A small image classifier, trained from scratch: held-out accuracy 97%.
Rows from block 3 of a small image classifier, named by matrix and row number. Rows with one number belong to one neuron. Each number is 128 + 24 x the weight over its row's rms, rounded and kept within 0 to 255. All counts start at 0. Numbers have three digits each.
After each neuron's rows are labels from the 100 images, of 14848, where the neuron reaches its largest size: "patch colour" is the nearest of a few named colours to the mean colour under the peak. Only what is clearly more common there than usual is listed. The data: simulated grey scan slices of phantoms with and without marks. In brackets: how many of the 100.
# gate: MLP gate (model.blocks.3.mlp.gate.weight, 768x256), inputs 0-63
# fc1: MLP up (model.blocks.3.mlp.fc1.weight, 768x256), inputs 0-63
# fc2: MLP down (model.blocks.3.mlp.fc2.weight, 256x768, transposed), outputs 0-63

gate.446:131117104149135150115121154084099084145138127085137144170166137115160142126162117129137123145133124125142117104173109136145151164145142116138071123138146114129086153150133126134151173124063162
fc1.446:148115117129110127133106145143106181120121144173125101129106139127074110110125136102119184137113067145105129149158121123158118097154156152136171110133117133107123113122111136143120091092108102
fc2.446:132120165123129142111172142103130162136118116139148116114145199118077109121149113124101134146131108119183138155134112111115141069127163163137121137126092118138113102169106121099102102131090121
patch colour: black (100)

gate.597:154129123104148140116127130159136124121078126109123128138089172134128106085081098130142130166107162120146168113098155167167112163114124154123140106135117133138160133141183141145086119100163139
fc1.597:093147134150116111131110110117113143137195138109136149122149113101125152150142185152115155107125087168109096155155129103087115087161139099122120123134137143142065163091082142138123105131089135
fc2.597:125174162119142136136114073092122089161108113098145125144160153127087108113123118162110101102113144119133105125138172129135137103157137165121104140151122161170093099119125086120104126126112113
patch colour: grey (100)

gate.477:148116107146123106138144138182117097128090129167141130096069125104145106154143115124117137141099117169137074107063125151133137122138128116118082119096130126101145181141116128116090147122144120
fc1.477:127130144122134129097103142147128158140170115125110094119133097121154145123147094131123132117144135187157128116088133153119149132120130133121155127115094154078105148148081155144112166130169126
fc2.477:124181105144110087089133111139076138168142142139125118120118172111138125147056130151132083102143105165134124113121145112101129111076145105157126141149143128127144132094147181109123132103145152
patch colour: grey (100)

gate.7:125110115093115125139101141099120144144145139134133117144177178091128130132125151122099159118111096182102164154192147114160133148174141093170097126097112116088107120126139155095111107079057153
fc1.7:115152092118135114124191103144155113127135121127096170125104120118124131107151150166117095106183164145122105094093119121113150164122103133129139134123108127149179118128143102161160133156153122
fc2.7:141128161164102154106175086178139135090120155147100104087067085173106127092117099112157126071123107113116136086082144165122142175141115158093113131112142178133149137155113189135133140118136122
patch colour: black (100)

gate.628:117140095120115182091095147161176144129122112104113123131129098107139101131138144130166135151156162144127127145136113123080113118124108158089136135103120136135153138094202111144167130122139094
fc1.628:142106129158120143163080088173123158102102110119136142133145141160178118144150120164142091163135103089139192152120158117153094100146129148143113144133145105173104123181116113125146147142146108
fc2.628:126116155090081105131137152121091124124156108157108175102173118120091101091149112144103141147121152156128115100121095133134153104088148121158102125095156154104132083130143126149126139160129144
patch colour: grey (99)

gate.69:138193155116169108102114141170116156161120135094119156106133168114142184128100122107126135116164125143106131131124122094154105133167103143107127114139142137080109081173118160139130117176155135
fc1.69:121111103163129130146108088114150120093126128151165127121106094144088083106191128147158112131168162094134124093137116165099129170135169135171134134095126123153149138100105166127111140095160138
fc2.69:143162160108165151098121130125126081124135144125149121139129131134093117105132121141140172095153122106157169125134125133160111097138095112154147138119185134110107074150129174122122143130114127
patch colour: grey (97)

gate.356:127155110094121121142160125166118148140128131074148134079119164138124135136146109117132144091140111143121153114103122119132177132131128145128129114188131094172155158116128111150123155126107157
fc1.356:125131125157118146116123113105154089117157118154119103140140128107181109160085157120174127141143136116132132089161132090176095139115090128147134094086143121125145146158118111111129126108042115
fc2.356:121137139154123152133157104110129135141103108130145118120129089117112131117103112175142109088168125163123170116074118137128128110141120124139125101143144143129108136114100135142129132151105141
patch colour: black (100)

gate.229:101117163110183119144071165160122144142153112115094133146091160082127111115130133132110152138122142122138158149097107116097100156173125122123143152140186127124139124122145170132113120100155160
fc1.229:129111119161094141081158113119123136101111126133147153125157121196131108133144117102147138121166143093112105123136160104127112118117133157111129096118131099107123143125146117107114113112111099
fc2.229:129128132132127130141105160126161148106115123108132126124093129077116135119107128136118122060122141120131147119112136115106126098135108133116116169120122120128133135180116105136129145132088120
patch colour: grey (95)

gate.558:125116095120180097194122105081101109135165103128101107141134106121114149127165087145123108127122128157115120151136152120105051154135117124109105148099096132094116119092168125152125121125146105
fc1.558:153098113134165102122119110118131178137154137128124124176104107081167132103171105123155106102136125151129114173137161165114084150155135169137112150098112124118156141101147167144136152149115111
fc2.558:123167141169089134135182128128158099135104176097127137093156172165112168141109084104127133110155112146095126109113091140167145131106149115094133176171107151132175129112159133156118128142130120
patch colour: black (100)

gate.599:139124133116158153165129140135175137114115138128105154127157076106133104087157110142102113115124146108084107096146154157139118125101151080115124124101167124187158086151127120115104141121145149
fc1.599:089121139129094142122130169096099129131161129101120113132109138094103127142139171111148176147119095126128174181132099081145133103123119135101103148123141153111098155098128143158171171138104129
fc2.599:120107128167139139133115116134143158116142104160142124107123124122149117166110108115134107130126112116128115133099129137128134152119112112125072127115097115139152121140099118102102107138174126
patch colour: grey (79)

gate.319:136113116154154153145115114104133130128157138140098124174129169122109144159127139123144140137134097182132109125136117091105098160120152150130070185109172102131118148130116118106100098154153129
fc1.319:132107121165134141169095134112132106093143153126092128074144164155141130169151146088139152122112132136142138070128112082120116108112125152126081140149168103146098124100114117115087124150108133
fc2.319:094122124110126099146086122141127158126136147150143096162098120184119110134113206118135114136102177129133144163180114080095098141156094102136091112113140118141104123100162112121112127130156134
patch colour: black (100)

gate.620:164136159103106134093139177135134150104116117137095123141163114143133134106165146103130123145121117124130153137173099097153113118132129150148123097135126147125117109156131119118133114132081129
fc1.620:134151128116160137123115102125131138143123141115160131135125126111121138113121097157111088136123125162131095134089163139091157135109148135104159152124136097153156109104110133136120107118179146
fc2.620:109100141093146119129113088119151121094136166122157117128110083117124109127135115133110112105144132163114115113107133150091146167138116127133115115105150125151154145100135135089139117128150103
patch colour: black (98)

gate.504:144107122116145135137177148179149117113177133152133115143117150102135129116087134120123154104120128114138121152126103139134146129137131101113091145103073143110121166117110182097106124130155117
fc1.504:151130130126137117129152112170141159110119114156123125131062097157169156133140141176152122155126130116135138113124054154127183145147099136117083140119135170095152156138128140094116133102130118
fc2.504:140145121129140115129132106149096185147085129131089146094133150121111095117185100139123119134134087138107078126143151134101143135149102116154149117114126103118159127122151135149148132135129135
patch colour: grey (100)

gate.265:152150155153106085112171148141111156125124115150041127109087135132116126135150126135173117126164136130102155127095110127142141116136084146082162120146139157205147110147118138144112098138100135
fc1.265:130142146151101086095178151155105150110125107132039100114086151132126122143140120146190120140158133128113165113106117128153139110131082163070139111138129147190153118144119110136133102127102144
fc2.265:146187174157103114133144124131147129114091117127112115109139106145120150102127149081157154140147129141115131147155134173147127055122085146090152122086143165139101138154088125152074120092088139
patch colour: black (97)

gate.414:171165149133120082100172113128150147118118151138059112111078109137148121121116123167156102152152145129143134133109123143156124115118094120098185111126109152198134111161123142128105111134111096
fc1.414:165154142149115081122178113103150128086159137148066101088102119116116132132089124145170106145157164129135145160091139122113150117111093125095142109119113125181140125158133135133125092156119133
fc2.414:156156159122137090138157104088121086124121117127098119124157134156108135133116141130160142121166132138116106149153146138127139066127103152083148115103121141156132163141078144193087102118102141
patch colour: black (100)

gate.254:115116121150110152131103143112129164116109128127146108113117160090126105147127163103148137139108117106133162127156139172151108119159142143114141104141137142092068127189124113134127131114057098
fc1.254:179129130095121116104120151129162145073145102116108115159144140105164122142157141095147143138148109136100157124165111165143111115143119135126096132138106132131107121147118136136084132073075162
fc2.254:130137148139151143131134166113111127116108091138106138160150166115136113111136137158137141170105136132088132126178095117165154076132108131157150104114129171158108091132120122115131128086088152
patch colour: black (100)

gate.112:146115141113156168112142096156107125135130107120111145052145168141128152165158104110122125094185156119095112100108110159142105119128149112111123120158110138127133126096126102086146156155121165
fc1.112:148142158120156147100125136161111147162142092104116144065150161142135155177150115131146115155160138113089104091130114156156129115133136153119105112140125150158159144091118093120134154128080154
fc2.112:137128160138139166133140126167115118114086113108144127069121094133158150136155081157120132120133097108127143121116129154161153078126192120137129141144165145111137151132119104116141139134090121
patch colour: black (100)

gate.323:131116063093060126133143149094112188162096135144112121120116120106111102125094142128106116163153118143142141090170156126084131129117094128101176127095137147083118112140156161117078088124087140
fc1.323:152107134155187123141122105141164124100105159155158163163137142131126131133165101118139138154153102153155135176125136158143125146131136079132094075122168104145182122123169145147137101139116096
fc2.323:093111132083150130141136160140132152103138133114111085079107118143139124072142166121127102094141136105151106144168136138134087149151109147123117147139173133138102163091122129173167169094107165
patch colour: grey (78)

gate.378:116119083159139122094147130095112117090133134181123090162127128136092162150113078110153132177156111117148141084117127145106129166155112148149116127136137137135126144144153129118103117132129128
fc1.378:122114085151139122098164134084110097100123136182129124165132133162119169140131079112145138191147115093140128079128145119086129158162116166138113133112131121135135095145129132128093120138123141
fc2.378:118141148176123131175132152177095131102101142120102107110107128155160144148134124129173119117132134154131124140130155097127103138115094099136090138063142147136129146136146108171125160101115135
patch colour: grey (100)

gate.237:128124131110142143090140107114148142133137137086124132178105133134103143110137080112093143094132133146147141152125200104120132108116142148104146098116147111141140133123146101129133117124168097
fc1.237:117128089128135108133137135109129167101103122112150096152150118158093123110138166079117085126094131145115149085085149125150164154165139119194173123175176105153098127149158157122170114130152126
fc2.237:112172174118159135133157124167129144106145103101148120102142144155104145150119071108127110101164124101120144099144151128137117131133134090087146115128151113117125131118118077190116122132118088
patch colour: grey (100)

gate.8:143161138116115083091128179163137151130117085105110125120156141113154130130164137056120173112123079132129173107192103154123119111135126134124108122139139145110119124143112132119123145122079153
fc1.8:133159131110114114090124176156122155141126089071095125122140151111159134135174150066125169122130098120134164117176110140148127109139141126115106114134153136100108152142115126125123149109108159
fc2.8:154162143151119143133131176143152140132113084129109139116154136120147154140158131103152160145082118128115144110177089141157148081109136126114121135129122159107085104138120096133117132087091134
patch colour: black (100)

gate.417:106106118138145078068120134153155086123167114127153128083089170098163123131082154103114118135092113124123124134109134105125150142109115143096133120138101112159091137149188136094136154128156138
fc1.417:130185177107121114130091136121111116159089126163138101134143144153129122148105146101129080070109104151128161166152117131120097162110114149110162086182139117148105191133129095120136090133116160
fc2.417:106102171109165056137118095131134140133132135128109154119105132100133138084143140086140157135138086102100161118158134138135143152101118103145125121141123182123159133150146103113146137145118108
patch colour: grey (89)

gate.15:105162131122139137151115112108110141162154133097117152123107044143126163108145127138087084112093154127137148110166152163166108126138111146149112154163103115072144147125090158155107126135154140
fc1.15:092148085122113106115163083138117135128130175155105106145121084107097098122118144147163163104176146162118138123129160126141175131132178133079120138125145139122124109159129069170162117158113107
fc2.15:149139138116159129184116119176145095138156095094118133120164162116117139137165146122127117127152110106118129149158090147135138155123148136141140092115113125121163142130133136105137131123136149
patch colour: grey (97)

gate.691:116149144130144136107102107117117175134174166117097158160130144099119117124106122106097122143137124137118102155126139142160146119131129064108097118106202141090108124097146105098120134119131109
fc1.691:139120170145113138126111120143109144153143155085136121148145122088177103147108087131144152094108153116147167138116151149127165155173143111088130131140129151074110105083109143131117141064108121
fc2.691:130138116094116108156154127127105142118126133122126140159095090130126105150148161154132121136071147137135118153173088154116143136099118101110117124124096132157133099135190131146152185125095119
patch colour: grey (99)

gate.35:119112127179156099101106116139121124110119136101143087149114106113136068133123070141154113112116166142133145132150138100133154154119130103106098101150137148107119104128072099107131167114122126
fc1.35:113124117181121145145124142115116108154142098147098132167144102150131138089106157111157094123131112115134147110093139123058123133102121170093114111108072147135158124138152127092110128163129117
fc2.35:118108126112114115158111107131144163141132115103126155126087100152133173090104097138117097107108139088117142075123129133115128147074136116080156125103108146101100109118110143116120167139150139
patch colour: grey (100)

gate.764:111074138100114134147124143126110165167105069154129123086103139132141126130160084108136139099130100126156126143118104152091119112160145163100132101136165128105129159136132117142126120126146125
fc1.764:137115154089139149159126130133121156135144154113140112090101127179143191140148083144107132080155111100126168142139108154110151120111142139075139139104142112105135132138119129115102131135153097
fc2.764:109113144133142081073142121049114164117110071143098131113131128111141102141190135134107112136146110091141068146152128151148113116141141134144135182114131110108094116123147136120123128110155115
patch colour: black (97)

gate.380:134151120164155112121100135108149151119131120124163143138135141103136143142156137084138165120103103184120135132158133111085102125132152139122075165130178095050085139106099114082088121145113103
fc1.380:146133181107147136102151156145155114152082119127116176134114099125120155095077089124142120129115125107134103151120155143131128104108112136107149086142128133133149116117158166112156163130134095
fc2.380:099158171127096114101152107148127093125144113164131134098148136133149125131097068143097102077158109114120149094042119131131123147111148143126152143116147152148124146142105133141149133128124113
patch colour: black (100)

gate.733:134155157129160118097138125195114103124092126138124160112138132123172137131173134094139123100164114097121157090126109147143141134128153125127120142125110158142151109119120077129148158146074142
fc1.733:123144168117166139127118129191100130127122115115127140116134129117175146163165127113189155094181145101134167102102119143142174128114149122104135134114097137146156113107090082122130137155109163
fc2.733:120149147168112134088172152118116123121095091112120145089203122111130164148123145159118148157132103089112151116112147175162150095132145150159121155138104148104140125128102128150097136105088159
patch colour: black (100)

gate.166:154190109110123077120143155139171140125143102136052129117096136111142119115143143092115163103112127163080151126140120167106137134112106132114102135122179134141153137170102132131091117137139120
fc1.166:157174130136125094117137165167155151133157069172087133109116126117134131145162130127104119118125110110098182147132121155122136136131103147105124116139184164130145106167131132137101133113136120
fc2.166:116175169118132091087153154112128123095112127166123129154148143128161096134144136115141167153117146136108113075160114163159164070155114147088142098081137174108117130103102126140122123100116151
patch colour: black (90)

gate.114:146143135074143146122182130090135140118136110125156126132161136140077126142157110144131117134124068101111102098099134157143170139112154120164119195169097141134133135106119163137122127131129111
fc1.114:107132116149169145146128114130115164131097145122117092115112185122130106185118097101144151104183107139148138154106087104090105117124137117135117166150138120162126123106165105135119122135146152
fc2.114:095062142083144127120106113139118120132146113101153150095084138154153167109130141136170133117031128122113094148123138085144123129146126158079132131103116138055123122131109165112135126126134134
patch colour: grey (97)

gate.480:160126165119133140161141127136159123143159133113129127118199154157157106131146096156125168136132180120154105132135144151155119118126120131156163132154137111120104083120091090124116142112111102
fc1.480:165150151134130180168132129125160126144095153119075116121143137111150121162172115151141164098130153128121095130152144124130103135147130158142180169117111105134126144153100096102119118113106074
fc2.480:140113123152156105152112120127117066141102179111131090078141171142161152098144146141127098158116139112101177113061155168095151138136129137121107111124065138129143145166127145156131132117107177
patch colour: grey (92)

gate.336:131153138149148124074101131163184129112081120154117134128126149111132129141119118125140161153139132120127185156085123114111143101107151119122098095178134156140148126111105092120145154144095118
fc1.336:123153134136149121057120110166162143123098100163108136124135146154138126134120138119150150131165137105098195135119125120096161114106125120115107121138135177111127104120112112112132163141100113
fc2.336:174135127159134147089157177091145171133124087124124138128184145150154161108142149154102188153107129102130138096152125111142145090161131158096144128147108147112131093098135163141118125114076126
patch colour: black (92)

gate.588:140142159121129096105132175147095136135100104135121135117141129122150132127155124082131163126134089132113193113162092143131109123136149146138120097157128145111111123141136117114128122112076162
fc1.588:114132139110128109124132154151089130128111087108112114121137147113143142113152140076122184105165119117118172133163102160157129120147137133112090098141152138116104156132121104115126130114075159
fc2.588:139173130154148149146157149147116134116110095141119133121156140120149152136141151139132147135102121113102139134168088158158135080137131135120127151137145170137084114132118105135129131089087159
patch colour: black (100)

gate.259:131118146154121098116089170117123169114136131115167069119132159085104109182129114101112162167087099147107156160168158097145112094138171119155105140121138108103086145121106134079119122108091146
fc1.259:121115094132138136138108133101129162130141147105152099151153122130131122134129130107126156125087097169139155123199124108122102116131120128148103153100116126090124164151136136108103088110085136
fc2.259:135113116117123114150109177077128127136125084145159150180127169106129137158135138098113166150104124141124107155209117119146120088104140119161133143134113107125108111145118126125133119111140136
patch colour: black (100)

gate.718:132135101103120120097159123068154113134133131140132131138149090149135111139151139119144122136157121090130113157102152126115122113119100162143106114127142144140115158142144065084114123145169129
fc1.718:162118148084118108068157144080149133046126115190119138114140122126126148120111126105111123105150132114144121125100123139134116104180114171135098131146135121138124155116147150101167123117148150
fc2.718:148130109110137147101170138106154107102086114093153103123149110108129117148127129095131149112095129127130099144128118154143165127103135176144130114151130121105154135129115112118116166135113119
patch colour: white (30)

gate.381:162172132123118146153127188121126158119117132140141169143143126065097122114128128165116114156144062135172157140158132118124116117178127095151083121151101115112098090143172152158144133125140118
fc1.381:153147120144142082144099082112156144146142146121124100115083117104099125107161067151130167095146129116080085131096115148121102099148078123103128117090109108116179180128117141111119144126110127
fc2.381:114130154127136138111140153137146120125113145119147136138120097106140145115068100144132139108100121125099158067133146132167125168077149124138120082077161137126141111124144092172119138114114091
patch colour: black (95)

gate.56:108117097125146135133146088100094089164136146122150149112148095146138125120158135123100093145130163183128142140108177134111100131148118135116102118150141110143142107158148181140128145105130108
fc1.56:101173099100110159128163091116095098121126083118098144107149125153143134168150117171107164109135115167157125171112135153124114154141088119117103112135140124152119113162141152130140162113131149
fc2.56:142151107126139124131111118153121137107138166162164164123115172151101122128119111132153119134146107114147098086144111123104128115116147130110146129103141164150123166141202130155116095103128118
patch colour: grey (82)

gate.151:103141168160107150136131132148117144156166130107137125145129164155137146148160092109148132129149086135115104111107157137119127112147163136098140111129150099129123144115154080142115144095107148
fc1.151:117146142072134125161151120140106128143111082104115126151091116138161127164138135133132152158129124131105125149132125153058137141163158157087090115155142129088132119104162130137131149133184132
fc2.151:098115170120170122096116120167140122159125131192106142145137172128139161121133128156132124138115152089088078106144108131140144165158133155138140107131133134118092168164136133164189111088135094
patch colour: black (92)

gate.279:119082119125126115121117134090124145087150166172189143118138120137148085115162128131128095109096138082170104128116126129117121140138130085139127112130158107125105125109123135171130112148171136
fc1.279:097127119127075127129150122160123127118162158159129161122120159137157081150104102072150144146088073128088122120123124161126104125135114161150128120116142098112137165100110116147121139113136121
fc2.279:157124124136098167124100129110153131110157174087156128119121132074126142117164112137106153143118127140131098160163186099125100165105124137132173133127156122105132136133110153118111130110120142
patch colour: grey (98)

gate.105:200167142134108078085174141135166193089110118138071108112088127123141131147155097125149113132139117147091157101138079151126126102122117163094141120098179145156122108159143129136114121083113150
fc1.105:114101139099175155134062137160116061167121127105189165149173152118117124112101122142088123132116134087164109149129155108155142152130144104176125142137107118093160138101143139117138135130146105
fc2.105:110079058101119119123105108157095116140158161096175112115119163119142117120102132174124137111131145117138140169079160132092114195125168104152082120156104084117144138109122134123151143154176134
patch colour: black (100)

gate.507:120134083131136126136085077161171093143157143107145142125098092113106134095145138111086130109128153157163092075140119120076129157136094101128115159125115100131125160125094103113105151153175124
fc1.507:132123159128084152118156180101095147133118142147087111123157130135099147180113091171130131164129148107109154178113110132156102082118147134142130138123136148118134081120161126128137108103078133
fc2.507:149134143104106147078129116154140158175139146140124147096157136120129107142141130124098117134147130139158118126088133142147104104108160148130135128137109159128101169123102124091136094113068084
patch colour: black (100)

gate.522:177132150129113083124174130138128134104101135127108135109103156102131130163119111155156076167165137139143140149132152127133137113110129128103154114127061150213130114163113160159116136123137132
fc1.522:126120124148113183120108121141147113171113133117136137122131134153133145118163133119079174107117102124113114077106115139143112153142110113164084166129164118075130128102118103135149130123141110
fc2.522:112140142108117165107165177157096126144129127176134145117126119095107116100132109104117135145082132117099147093117093092117089177154150147167105129148121127136168082131146146084167145130140147
patch colour: black (100)

gate.183:134094137137137118095175091111116132170100119154173171155140128100112135164154093119136164127129187138110110128148114126141112134095088109101125175119107123162106124101179118139134132128137146
fc1.183:112146134076147135172117122160123104145155154136124087140121168113090129122102118121125150142133134104174161141149156128139163117150135112120151121131124181111163157107114099107082097093111152
fc2.183:131121151136159134135113118094109094088152163131124115113124151166098118151073076125076085151133120092140145105152128098142135122114148128094124098125128171126098156080105112137125141171163125
patch colour: grey (89)

gate.705:098117166138134135113165105147118117105119152147103129091178117111089097132130150130144088141132154114125136123128105137123161173142139125169144113130105095096103147105107150142107161113152137
fc1.705:118132130075136102115149053153122160114105139123111120102138130100118120156142132120076143108153127124132101164112123093094092136129100106172141123149134098124134101162093145139140172111129115
fc2.705:155147098158136147161097139065119181142174138101095151116108104116120146121074160176121100128174090109105134104120157105127113192098090144084125160105133128153162115128140145102118166132072174
patch colour: grey (83)

gate.676:100150132140092141118094128141128124141088109110125141080145134116152110159134123059107158142143145142120183095172126141157129110095181128137069110129128151132131101135102107124134142145094139
fc1.676:145086134139156124159118112084130108111150161173110118179096110118095115122093139159149123102146133121161098146059143112111118123128115160112152116126135138128164160121132145112096093098181137
fc2.676:095127138125101117107111089080111109118161170172133098118101154165107088095092146128121100121142144131103110111126126100094096185155104120129104112121124116143131106145147126130133092141157138
patch colour: black (100)

gate.218:169145171134115075149144108119144112119124174143097105118090119109134094156076129158123091201148122110131115150112167111150130143142120110110149117100078130191159138149125151110117080129130126
fc1.218:093059117149105162139050114154103135140126131118187132167142148129136130141136120097086156125102105141136107096168133103122119124142124079157100159107131131088105136097138111105135116133137125
fc2.218:098138129137123182110104169142123159129110134128164127148093137099122148132145107112110113147084103127124132108126112104145121174128144133165123132151133143100142095135148116076184155135158110
patch colour: black (100)

gate.683:193139143110090109112167137110158096072125129112089126120125151124146171162135097152141147148159161082104156176141121111155137135094114180131115142099127128184163137153113160146105183135153161
fc1.683:108163120102093078128166157109148183118167121121097119143103082123128091099097148108147119116108131136150142130140123126129127121152097138102149086169130086120100143161135126123096100117131129
fc2.683:145134166141096109144115089122130122143108136125123123131091105134154168127114109089149128099129110160141120166142105143124093129117126149095141149098142135156102127161071137153137132141093145
patch colour: black (100)

gate.68:146127157116124117136174130105112142140129126176089099103098150088148137126074112157162115115134153098151136150110124105141136167101092184105128110117138141156091158161104129112132128148141136
fc1.68:152132107136094082123196100117142128127120133132083139162114151126130138115116106123179121169172162098129153146126139112158153128152113166084167104143125155209113151146120118134085132110126153
fc2.68:154088148131142075172127123098132137151155149104084116123129121121141142153142138161140121126129144149142125177153147118120113090141091149142146131122125148167115147137098135136102119107109135
patch colour: black (100)

gate.711:104105111063131114108157160133096130133111147114181131158165109134099141130071148126114124134156057104128164147124120124132087129119146096123152152118109145101113156163123135151134158101112082
fc1.711:126133115171136163133102123163121120108143117077111122150116141100152104091128114128170184099137181164147101134094152122110133146182143151173127112153116100107154152126102107132179124121164177
fc2.711:147144130109148095181127111082127151158115119122112084134208168125122140088108142099112137098137102155096146138138175139156141125115130131130161157087149172169149123123111138111129111126130142
patch colour: white (41)

gate.612:091158083124140092143147139154130108125159162118138151160123105127120131141155130133131128119169118145120137088209191119073155147085130113136199135109119162157181112106129098112162145102153135
fc1.612:147165110134139102122128115108141147130165119131128162120136119150169113176135102103096164140143126111093145123118130152113163144145149136123119128159104110142132146142163093126146072120165101
fc2.612:156081157152117088163139132127124174156133124104077109152156123147088137109130103177156120121144143105140100096156113144138132180167138108127148166121112114130120115129138167146115093139123125
patch colour: white (57)

gate.727:116158117129132160121170130133142159105133121100164133131137130108136152144115123145145132175159104114087126120149105108082125128123092151108128161130161149081165138102157124131129111113138170
fc1.727:135092115108095044141181117132086179093162130121105133126074132122133124147134158161125094131140118084119128101125160121115128146079176142115154163086123119145114157137128135181148125097130164
fc2.727:127174147160135137102137131085137147157082125152145085140142176116064150132157105144134135119110177128128126094087149158121131142132105142141152119145106132114181119167113169105114169111112124
patch colour: grey (89)

gate.341:163155127114154112107125180150125143134102078110119156132135093136164133113146144086111161115117080122111170103169095141151147129130109125121119107134145157131089130178137114143128130113106161
fc1.341:145140113120140120115116188158143138124130067079119160131131124127159127117152159082128167108126113139139158103152103123145151131129112123113113089132158165114090147172135121154115140117101172
fc2.341:123198160138122117136141140155152132125082104134105105154168146090119144143165137113134146165105123118103142125177089178142136061106113130107113169116127166120093113142102110118124128095112105
patch colour: black (100)

gate.245:106146122119110124166114174147144129121172124102110128111150176100123082114169124146116114095119152139142137174107096175108149155092116151115123157161157173114101156116127130120084128111173128
fc1.245:148143145114114126161116150145166189115097112133134097153141165148140139130101111152136103159141117099127138143087175126163120115137137118129147131120137110141110123126086099118130113120157147
fc2.245:154127137138105121126108102093135129145114111130112114154151086150131125118137152154076118113107141150113130124120125148091119143076191165158136111104136150071181101113137117143167101105120166
patch colour: grey (100)

gate.139:147156113128149154106120146088167128113118118128160137156120079139121089093125124116098149054106119106125090092117151162157106106120133133122111145112105142136138148134139117170162127128173097
fc1.139:146116132144079139127151135112152114163101114149134129118159106144156162136120137132213134130116109134109146090177115160111113101112089113105141130125117116141098149139095099160109102102142147
fc2.139:119122151141127113127124165126101140139106156121085132106189135138121088125116147152069125103143179114120176148085129149088141142166130155122135138116172125155162126142168123170127161124141109
patch colour: grey (99)

gate.363:095147093108184125138165149141135111108115115168114151126149089105065139119127112174172106110178154143127137062112096105100130151144107141113153180101101128195117145137132150110098165140113079
fc1.363:116114099107112081160132175113152142133122094156152129112113126104139163119192109128129144078123072166178147078133151141146160151161181141099152117139148116119138143136101105123155147155066099
fc2.363:109120164165087103149163117133157116110119129112148114137098114175140153144124143111149143137136123145096144134118148077154169171137108095120098116116102121101148123174147152179082137071127103
patch colour: grey (100)